config.toml
model = "contrastive image-text model"
encoder_arch = "resnet_bottleneck"
text_encoder_width = 256
text_encoder_norm_position = "pre"
text_encoder_parallel_block = false
eps = 1e-08
max_precond_dim = 512
adamw_lr_other_params = 0.0011
batch_size = 128
epochs = 4.3
warmup_steps = 130
Rows from block 6 of the text encoder of a small contrastive image-text model, named by matrix and row number. Rows with one number belong to one neuron. Each number is 500 + 50 x the weight over its row's rms, rounded and kept within 0 to 999. All counts start at 0. Numbers have three digits each.
Before each neuron's rows are labels from the 100 texts, of 14976, where the neuron reaches its highest value: "fires on" is the input token at the peak. Only what is clearly more common there than usual is listed. The data: simulated stained blood smears.
# fc1: MLP up (text_encoder.blocks.6.mlp.fc1.weight, 768x256), inputs 215-255
# fc2: MLP down (text_encoder.blocks.6.mlp.fc2.weight, 256x768, transposed), outputs 215-255

fires on: "and"
fc1.759:456546512413571465421559489530497451479555525517481475449556535418536480533545463462435457562510480520566487466487554442635
fc2.759:454431472526493524522514556536471485552506509449511443512466531417529447468459502566598459583559435451431468434550434470483

fires on: "lobes"
fc1.183:468449451484507491499478540533487401476512583490458483496534544488540491465416439538482456566469547413484507494472574443486
fc2.183:512565527455572536478453450535488560495541540502535511559558471438531572456481485460525453348489503601495486669524413528519

fires on: "kidney"; "<end>"
fc1.508:479430439499536449500561607546492467543555530517555473552504406452485502500444480561495451535458520446432514494443685503517
fc2.508:396436553518545558512542464505577530479511513509435422594569411512482590515505473537515431413517563450531512521491470491525

fires on: "-"
fc1.97:492541517440597430472508516511480503493554500608501513448473513552490495477533497461446465515570418475595492502493524455549
fc2.97:518433499522499546527566593500500472569489447448553492511483503477485488495450451580607536541479413429493460443462463492465

fires on: "orange"
fc1.0:535465494483498449570551453599493546437450438455541512567513510471512518479421485615489452569476439544424474528513563456396
fc2.0:430490539444558628528511433439568584473516512507467463495544484520527590520520411485596525429472539508480530507493430501566

fires on: "spiky"
fc1.364:532448599500562523450521544452514543514472547509467479517552480422558541475482467504525515492545569498538440531538456412414
fc2.364:470470603454512449470514458445512496476583631504505518392518366559467482558532567435499474500518542508519470397509518558539

fires on: "and"
fc1.175:533539569450479535475453506541544467452508566463482482527471497435535489527483547523438544590500546492545453464573469511583
fc2.175:460474431507489447505494545530479581558564539483435458502477457508421441441477579464509389620535552388504518425567473481507

fires on: "round"
fc1.514:509430549506506520563525525475468455471570471429466439556406502538491481463423499501586571525538541478527479470497431423571
fc2.514:524539481527499415501486458497468546586542527497501489500458486609409495472464544412490514602491539483500520559517521530506

fires on: "crescents"
fc1.391:475477497455442477462525532557516448508511538502510464498551420432458443578455584495480393519434493431507502472507583435527
fc2.391:418420488520526592561497506554508547470497513443512427589496540445524552457483423583548447498539513466495451476550393449443

fires on: "band"
fc1.553:508527595498476513508490438425507557514549532541478502548428433579432545577540548432522512486468517566533461526562555466626
fc2.553:507443413577430492585480545516467450541490393450498493527423558564548473437434427596643534642538535461447459420477441459482

fires on: "shaped"
fc1.131:502508525435534480561521480544395527467511475439447438468523572398571570468540491446562395525487410442554502490544495530616
fc2.131:571518436568498490519493570477470455481419418516469599442469557410539449460509526634480584515473453453429496538512480457422

fires on: "with"
fc1.419:569555506501555458444441515485563576525572526583518572394445444476540528558604552446417504482472467488526572500498526483450
fc2.419:497461485510540474562539614557465504552545461460477448524464462513518457501499434528644456568523474488472460393469480464496

fires on: "spiky"
fc1.369:474542431520478430467387590535478419542512534617489601447492469531470491501524442517460441547480430512646558455487547428384
fc2.369:461451422518490481556506573485493490548485510560544501438481451510511467536490498435589469539429576547454564479500451461502

fires on: "kidney"
fc1.321:561565579615561488384484566477491559540471543535552552478476437498471527535534526453449513517459443523464456503530433527427
fc2.321:483457562448501397526493545514508485463623541492432447505494391592476462528563532485505439510588492495535466454491506535515

fires on: "lobes"; "nucleus"
fc1.519:532486513398466485512542551506485500442454436589491506540549512511538472471520429532424453479534450519540495506466528473469
fc2.519:402502527466504629503496397470566542503495576495517446577570459506527610541544407442550454425448548531482521507496450499567

fires on: "teardrops"
fc1.276:431449481452525424525542522543542366467532584482455560451534485499498534511455479490523474579464450457510516499450639505474
fc2.276:465494583457571564475517428509529570466512561490516404533604504477468593495483446507538486333492553572472508622501417446571

fires on: "cell"
fc1.476:503428569557567504446530497479517558544454439439507489471446489420512492541450494513560546554450602492442417455468455461459
fc2.476:516627512485502505547472449460499541561546534531504564518409424592501512470475525417462472588489574508550553561555507542519

fires on: "lobes"
fc1.703:475437434487491534548514525553526461506484522429476454504561527500508469487416432559524476555469524459428507521471564457454
fc2.703:521561546488542534464457416504506579486505559517506526537548485471520592482495488438506470364465540600499511689548446498528

fires on: "with"
fc1.766:535542549566509525408486572521508555471469519500575508471534419546530496473628538450423538504470457538519444444490484420458
fc2.766:486500550439483446536510591530550489573589509473469457449501350532487483538514444501570448520509514459563508420506527575525

fires on: "grains"
fc1.465:520565422503547493480471528558476519597386492515554528502500538468577605480463393400552480485504442426554615451498565464439
fc2.465:561514485493546500452536621493479463520520504494505570427451457396483425491478498529480540530406535496487447494483504459432

fires on: ","
fc1.461:456487475543507459514529576521492431585521470569515454612506394520524468513455530529510432533474530455510531483436650529471
fc2.461:395410531553522540518539506521566502501498465487451416615530425488497582499502472597541443436526546429519503482486490477456

fires on: "band"
fc1.520:504490492484526481495458511518566459471425570477585528480473510361476536572477561545437566472503470506488479502510486495502
fc2.520:464414446460513511584510536482506500464499440487423453516563481564541455482498494561609488521590527472460458424483437467565

fires on: "lobed"
fc1.426:457455534519506472612502459522491496504563491471521493474509540423484493582486453439598442531580523523490508453432554537508
fc2.426:537539519534439473399502422511519492502435538575524544441521539512497484480498559423428464445421584590484549588520558460503

fires on: "orange"
fc1.581:471509410467566444549539477547547349468480559447448501455475494508468539531424533567572513558461453399478555554526558575509
fc2.581:451469529531541624572514435501551534477478443436476417574531540486570615554514397561613532421498483491476481476512455497520

fires on: "-"; "lobes"; "grains"
fc1.531:552564418477542460438517454518591494496502497585473526452469544512568544552501465453469455501548419499554504456461523508469
fc2.531:482455590468543501514523551487478491551513554473542467526456410495463449530503501542524538518467389497518435547541503561461

fires on: "cell"
fc1.725:473430477512496488500547603540526443533532452540512490576519413508488473556480550556495416526487527414488513459443608504493
fc2.725:395431524547514587544507447493551511483463489467481448636540486478538605478499428570534446434519562471519478506492475465480

fires on: "spiky"
fc1.683:501431445431522402505513594550536498469505557516560513552513515521467519576473555534448514494529454472509471556475537480475
fc2.683:380502514456478622546533425484571525488483455439469422570558529495522597489572442525556480452505561504507537452476487501582

fires on: "cells"
fc1.164:532564593515514405486457527458533533441501577501453523521443486519445474568578597451462480461511528542537531513478426482561
fc2.164:477478401514501481567544612529499415532570356455493487554438522549521512470479479572616492589580402381469483397446489515462

fires on: "dark"; "kidney"
fc1.575:527513611522512489537500509437514583537551556546495525462425367520441481560531563431450522446505511504597493546521526496551
fc2.575:536459408583499511569505539543438462487530413459505515533456553522494426420451449577566517634571538435482402392486448430427

fires on: ","
fc1.122:533451496468533474409540482463446468545463514459483525457541636326472553561500517560518475490474511527475507511465539530622
fc2.122:543477469476495435464511467471470524476422459594411574503496528511572423493496593558457465473573480466435523542500480504494

fires on: "nucleus"
fc1.526:493469552609471477543547450502501473470535495474470384518477466479444511468483558468576481544488583488552504517412544539491
fc2.526:502528517538468514462504394517488534529424522574520540452514529528482488501462544395465452489430611603497534615479537460538

fires on: "ovals"
fc1.66:520516477441552527468497482488500506489512575567473468498511614397501536493501479466536437452507451520549484496446504558614
fc2.66:595475497551511450520532553499489477485383466501440573484454578449534364461466530635468499496539463425401463511513456482503

fires on: "orange"
fc1.695:439451561455587521475569529447478586532545569448469413580519515518443451463457450513539435607539443474525443482439530424569
fc2.695:444532555517474584513488432487579458452507449456534539462540519460531575537513468527511579461422488528487555533566478579475

fires on: "large"
fc1.711:513512509445591556491510565604539532488483531510617479511536429376474459529513491470489516513465496494527447474463498605525
fc2.711:527418459572565422464547598524393446456621474502558481529470454508408478429523567524476472512588493442541454474511499512387

fires on: "large"
fc1.606:563460575441520473483508504559464498531486594455472509513436457476470435501502499528511566542545531489482477526479473437589
fc2.606:527533452530487443482491486527457571557539532573477531449457485592416442423461513440493424625511583461478509502555463437488

fires on: "and"; "only"
fc1.155:502479478501606466515486608471431537431488496456590527443515501436533497535446549517438578451477405493443459485453548519424
fc2.155:424463531451508586526514443460577575504494521476446417493584477516474560509538447473602464419508615499509506459473478444584

fires on: "teardrops"
fc1.563:418484567461454524551494439514559397473519556534438473471533494520465551550465517496501548486444508456512577444444610547466
fc2.563:494529538470525590471472466528552543457506469407508455553596581444521570480498460517520492362491566641487435607515455397589

fires on: "<end>"
fc1.226:417399473508507508587473503603497494465456507399498504564575530436512513488401427587598469550471504480452530440511571530491
fc2.226:487524566497517567460466372484547571458489589527518502478559507461497594490512500434485506357455547611486509657539434474531

fires on: "crescents"
fc1.353:542531550478471471480466473545487489496445568461472492485463432454471423532477535463498482603462504460521467477572447448603
fc2.353:455478443515466488503470483518482565554518566479422488514454471495477446468450531481507378635524515393452505428595454458534

fires on: "dark"
fc1.667:506440597516534480544466570489481524553457557464525450564533450422532478454464494474495570503576441550488493538486516448375
fc2.667:485448460495477526483514419476549513465483476536456510382550427518475526529510522438596561496465613436459531417461483500536

fires on: "round"
fc1.188:473482535570503575430547511434513486458469468415551516542415541502525534487434470496543492535530532547541529514487457392358
fc2.188:542581581487492454472479466524499468519573520540485507496438408538511453555512570425389548556468479540496495569528533647494

fires on: "<end>"
fc1.433:370519484479488596496506469428479487456529460425507387577474618564553477458448400530452473590520523515468502448466526433476
fc2.433:510544565490445461455508433489560453471494473502534535460493484478485533542546535455340527436471517534543563580535531624460

fires on: "round"
fc1.421:471475553502573465543494461480513423452487409572491439502483439543494492513510530582473438481463506489580548490461575528555
fc2.421:399474506511480628583499419531541507430460479375524441599544594453575573490520416577534475452512552556491462484520468458527

fires on: "discs"
fc1.362:561512571536572494482523555547506459514522575539566557503450500473525576466504522407444519504542478518566511488516469499521
fc2.362:503413518517520440472498606436452495523623538457465470433450435496448464498546563521541473559534561490517457437549517422504

fires on: "a"
fc1.432:503525419465583509526494478531515513594489516533464543457469543453534567498532383417537455550536436512562575393510554496566
fc2.432:588498535523531484463531600480441486479491477504552574434502490404459437467460502594448557441484519511466443574481460443408

fires on: "orange"
fc1.742:470462447493537527563519508458484463439520492520447568468466499483515519527510431600526533602521499513431545507482600439404
fc2.742:503481565478565581480498429464528605470539590534505444526551459496476580528504428415517469373461580546487508592556473472568

fires on: "round"
fc1.503:500477427430563471488592556529487510533546479530573491537558495448506498510485495493464419551445527459453501503403620477565
fc2.503:383484560489511617520550432496601523483487480485453424583563472484511612521511424540574472409499525483543502460481485514533

fires on: "with"
fc1.5:516540463395529482475560506510417435510481522447494463428465560377487550560513490490595491513458393526467551561466511561671
fc2.5:546453463513523479523485562468461478471434429512434580507462551454540418457490547659491543526584485414457501480513484465426

fires on: "discs"; "spiky"
fc1.454:585507514490567458558522460449393577454487568519576581459499540548456569458583429452441523409539472457578420458441532437406
fc2.454:485505551445508538457502523463524477547605538531496535463538389471466409570509528498534553476438544467552455463494527526514

fires on: "a"
fc1.24:524523537419580493525519572466500518457483560478550599502435397456484463570584599472400532488457489564499472491533454467536
fc2.24:502404433574535473617510569523436479505552462430495448540462527504467446428479485580578453585584564434489461371511466412462

fires on: "round"; "band"; "kidney"
fc1.681:474453518539438502467485485476536490563487447458472410539489496615409471480497536488613549513457581410418497547457419501520
fc2.681:503571443483513454503500519529466471570544442493518516596441543565503540460447485480574484601540440480522507529460474556517

fires on: "<end>"
fc1.521:527556537502532457504532516497521534561548586566520517494486498500509429504516486489418456466525411521613474482499523442557
fc2.521:492445425560511498598502668524480473543488395470526518508451464503527486482515465590606514615513495424460547412513455512400

fires on: "cell"
fc1.365:553517510408609492515446473523580604542556581505560509570616511530543493536542486435518428512526504473550544528418481546648
fc2.365:554466513543514390431541573495409377481605474515568524462447459463421479471515593513433489458587408478504471567512538510350

fires on: "lobed"
fc1.384:467497577570498577496532403449526510533480471416555532448508448462549512465501492518505487556484523446447524485568476425467
fc2.384:599488510499561405464495586472501529537543485570465542471468396456396390511455582424424571553425536463493415394480509464490

fires on: "-"
fc1.513:500487518419531498565499502452430575469560418509512579442512424475512411478546549534503494589519550521399457479448512590550
fc2.513:533544479538512455486489531515515448575487419505518507586471573528491571473492498577566506514510386398572550570494561557407

fires on: "dark"; "round"
fc1.354:505493520454558536503511514494417513493590519514507480494516519468478475516483478526482460525529432452606497536443600468508
fc2.354:468455468507495588582526543520506471513468389426555517495484550483576533484492418573653573549470487468466503434483444518422

fires on: "lobes"
fc1.637:501451427471430479446461610602488498480483525571556441570528477461527442541483545513437456510508483421516513464511524434510
fc2.637:411472523469470581493470436554574451599551626558568415426525470420487580519482457374555384476455506531535578446453468502556

fires on: "cell"
fc1.612:554563471518603528528391546554404557600486525496499527523430461449541576448573433571553518444509491538560556550477497448414
fc2.612:494478474437511461447504518502504516551468530580436527458534436483461467509521525417504512467440528513455497434452501427535

fires on: "a"
fc1.434:565500578514465448513586511453442510431505554524582578513467473430488517546501572532411553508466496502454402495524506459593
fc2.434:478432474532486421597481518481506511511546516459466407491489481532403484471485517505506448512550609439581494385508472468550

fires on: "teardrops"
fc1.145:426372456469558502556535515564485397507531507490474523505549496449517555515478475585529495530471456472555551477493580525455
fc2.145:478489563497528589462519400477544596455487567502502437490590494511469586506496468453523475336477602563469512617523438437592

fires on: "crescents"
fc1.193:536523510435462490473447477509462506519483573446473495484449457451500385526476517477466473584474517479479474457564449447595
fc2.193:456502447492465496482467503514498577552520565485419487500475455505464456483471551474506389630502532389495525431594464453552

fires on: "with"
fc1.317:580548507552535457384464543520521586510536584572554527383524421537523570519533497451478528477484500530545479474551509506491
fc2.317:511466556472509430496530618511463469595568465496464488439492363450517490532528525489587464523490459458492469455465516499450

fires on: "cell"
fc1.80:552463634558512475496475478496506456505465543483468492450394365542456442570568539525540565517484566518559494529488462473553
fc2.80:545533442551493435555498502544417526556516474507506515516409516596464452410448472508488484674541538466493465476512484450456

fires on: "with"
fc1.542:470493524366556510470536439493447465457435598504547568503500592342531555538474497578477497415436405477520487620463553506610
fc2.542:513434474481533525565531546452516542478424441454388494540557546479568427473511503654565490467574514428409487494523430438525

fires on: "teardrops"
fc1.121:430477518491500506540502490545592396533510556444436491513541494451480521536456488499551512538479472413489561508522541476482
fc2.121:475500538458533591487479409500514577438517594489536478508547540461506599487481477462512484352495538604473471632536425459520

fires on: "teardrops"
fc1.623:416494500472461501548486495499536383498492543511453496501509527463546534533448466487529487574455443425508528473476607474491
fc2.623:533506560503554554447484480518495561487524525476512458514603513433467537487495503468516467323466585633508492644519449456537

fires on: "discs"
fc1.414:456567519535553512444538572541529540509462540548535572557493465523518589492528417460458501567471426538524527424568485509415
fc2.414:546460595380518438441512582453482466517615537473524504397474411461512398497465521467505535467500500545457462604463530489454

fires on: "<end>"
fc1.767:487482506526524581537479516535533453485476529427491437528539523508490595522443495574622483547515561416560506431497550457481
fc2.767:509555576497489549453502373501517527472465590522542534487555546487500511477503515434385512406467510631505485652535501472498

fires on: "spiky"
fc1.287:619469529539575509450503542500448614544487498493506583512498487490509562444590547453432563478503556469465480498490537497474
fc2.287:405507576442511482505527514463509470515583569499513528457497383480511526542449512480579483494517431466585529401461547575486

fires on: "cell"
fc1.256:564552590500448541403513498524548551476450462467479587419435456515528500554618549490499503484529424421445535533428459523534
fc2.256:482525513526503412525479505528450495448547551515533438581479515561430482527451515459441496553548400524508417485525487492436

fires on: "band"
fc1.726:522573512410542504413565414497459539430508540425473516401482648380530533516479445510511508540445446486457491492497544512621
fc2.726:561450464549515438486499569452462471445508425573443558461482487485480423485505521639480520540512503404441560490519507494368

fires on: "round"; "kidney"
fc1.289:546492563476478462495505536518489515527520555527460489516389409549420443567537558467484527555521527486536454549481418482542
fc2.289:511504415562496425525497544544439531571522467531475516502421498585456433404446502506555459707561528397482495425541449458440

fires on: "teardrops"
fc1.712:420515501493480472553546412483528441466529488561521425522508499581490484480422492488524455496470427476524519489405564528460
fc2.712:466544582465529634478482472491604512493534488364485436548591575404540562524524491544455495388481591599525507557481476465596

fires on: "grains"
fc1.176:456545546487445627467568510451520548522420525502523493494566518549550518482592440483477530544469555547526511536571483469481
fc2.176:463563562466503505472482493459535473464599567424501519434474388514477509552513519413476519525449459515520485519561521659452

fires on: "large"
fc1.499:488421470482447558533438547452475489562489602418553409448450493508485490473493413453482540522447518502465461496592457497575
fc2.499:537499441523520431446459522461551481477489504572471600374482371399493482496537563494434461509452545517493550493476488466449

fires on: "crescents"
fc1.298:503437495549497494485445513553501439465482541568488514462484543490482407536472465631579395579551508511421532436469499466538
fc2.298:467544463504453471509459504523498545562515529608440480468433492559471506446495505449493381639502493406517597504539421485480

fires on: "large"
fc1.324:513513413504540505458505540607440555445523496531504597460451467536503443464473467493464413502445476539456559525498555427515
fc2.324:421466524492503556532529483503566544518506495534480416461536452475506574534517404527625460475488480435537530383471495505513

fires on: "nucleus"
fc1.565:512449446491521406537575585526511439461579561490489508452474473473486524535418442491512450567454439531448518523458676474474
fc2.565:416432572497568575512566475507558545477498512476435388573583452505476553526475464535553438406508563440475508531492459488542

fires on: "only"
fc1.675:476599478400602516496458487560529524549581542526585487543518471457460535533504440475602428486569405552589511584390521588583
fc2.675:572447479594573472413540578481448421445539407507541516464505560450419491439499530566453607444551443450512432520494473480336

fires on: "kidney"
fc1.120:586487614552507480547439496452488534511457591514505575495443425506520509574570593483470502468436493530485399583586435444442
fc2.120:492507454484510452571486535469503505542575494502480484494444419645454493471465487466528478655571548418508466385493443516531

fires on: "lobes"
fc1.412:508607519402555513494572482480542540486516475538443505487499486482507479500530408519485494574570441531577469485432518502549
fc2.412:458446544539510552526502556480520472529518481478559493499476503474503496512490469544564540514434414466494497543528439548426

fires on: "large"
fc1.466:483511530550572497520550505548505469444533472485478486423478488472477534495449524516503530547550493451536534398401506544506
fc2.466:512514510489491442437492477510530511448511569549515473447516470548462476487521543390420430431492576586474524505491537424539

fires on: "lobed"
fc1.32:460397472482527523585464498586439504487432439481541510519475525484564495468435449616536463560503478504420535437473536577470
fc2.32:521571520506451469443470453497499512494452566567517552472483507520540479488522513413393491459446593599495549639592507508507

fires on: "nucleus"
fc1.517:442469451550488524561445571513509462555402453433448442487491454448456515569574457576552503557487458495531515440437509507503
fc2.517:505554434515490516542459468531481542487466520502535570525422538524553509432449508454459505538480547587447450578523412470513

fires on: "round"
fc1.468:469517525519437477549519535441530560488506429499470459495475400620426504537524514408506562494501556471564515560489497561540
fc2.468:510466425556478469546494579507495404514521342444520475572471552530524484466468464579559521600554500450502453465486488528430

fires on: "discs"
fc1.733:564521516470495423438488590538548448522466592541540476502522419475560520482484423449463416522498423499591513512520514473562
fc2.733:493405441506515496522557604476484498548550491484474498401444459467478518492514538488600434526508561482458513442498483445537

fires on: "cell"
fc1.19:460452453521513444501524585533471430573542511552511468601491397506509468538456504542489453516477522429471509487451663527491
fc2.19:405417532543535524513525492522555519500493512522439435623559407502487576506504476569493436424520554442518505529484485473478

fires on: "orange"
fc1.320:549472521441505550479486526495441505547492575446543483498578494427540517490467416489513473502509423462550435558512389411654
fc2.320:549533477557475458506467634453529475450446525547480598447512463448539485493561584597391451472434411499451498547556450429458

fires on: "<end>"
fc1.311:391567531536585588489449457540515587501464465484496578569565474506529445448483354444533520495555460517520416483469461527484
fc2.311:549536489518534520491552597461494466522593521476506554466462458494406384450482527507463596572438527455536443468510490509406

fires on: "teardrops"
fc1.661:441446477426558496554522485581504432432465559424483453524597477470531543538500468548565498573481382474486497471485536502433
fc2.661:483518571479491567440519390443520568483499595520533493455552493507472559507511483424463491374457598619460543664568467494545

fires on: "with"
fc1.77:493644527440535437452532587506573573525559578526512486431489508525517472448629472412435505483512468487606571490511526498556
fc2.77:470399514508456443477533576465463514579523565488502487419447447520500481537504521476547422533517488514479527464522550418470

fires on: "kidney"
fc1.111:510535519441569546479511512507517608465552550547560560514463430430496457535489559410546491460492482567581431559483449516530
fc2.111:539464421552547443525500631507396429479634453500516515494439441547474445426511531516505499607591530429505432439544461487391

fires on: "cells"
fc1.507:573445466564458437463480549467499494588428494466479463517472573450495460499541456458556480574466562458459562470444469483526
fc2.507:569538478433520436460465494521498483488510505548465536489488437614482443495475527471462421531527527516464494548503506528525

fires on: "-"
fc1.237:455471561556482544464569545460444552532446538500582524563547561474509528426434456459511484440418569468483503517497534447448
fc2.237:508460537426542472435529427453500548454577561542502462475550448563435472541524550494520570506530491492522423423445506495510

fires on: "only"
fc1.25:517572509368607559527442511609557526438554490572604464449551474486398587534510478458584520432494436548598495544452470613484
fc2.25:535446521524514462432503572474458458389627488547602494427539463448438542479560521491464554399536499550597495543497502506391

fires on: "spiky"
fc1.291:477469486490552511463476557463453465449433578572471581516464449460470444546548477538450535467512417578600513558458565404418
fc2.291:452465420443471504586483496500515513475497490502503482520499447545582494470524487453585489535522587557457471443508405489559

fires on: "orange"
fc1.644:527378446447512480526528497501494529507520511413485426549574455427458542520491433605565427530502508447537477576496588521508
fc2.644:443497577502563608465491387468575603484489577503477482526541478469524621480509414483495505373444577568502511648510438487547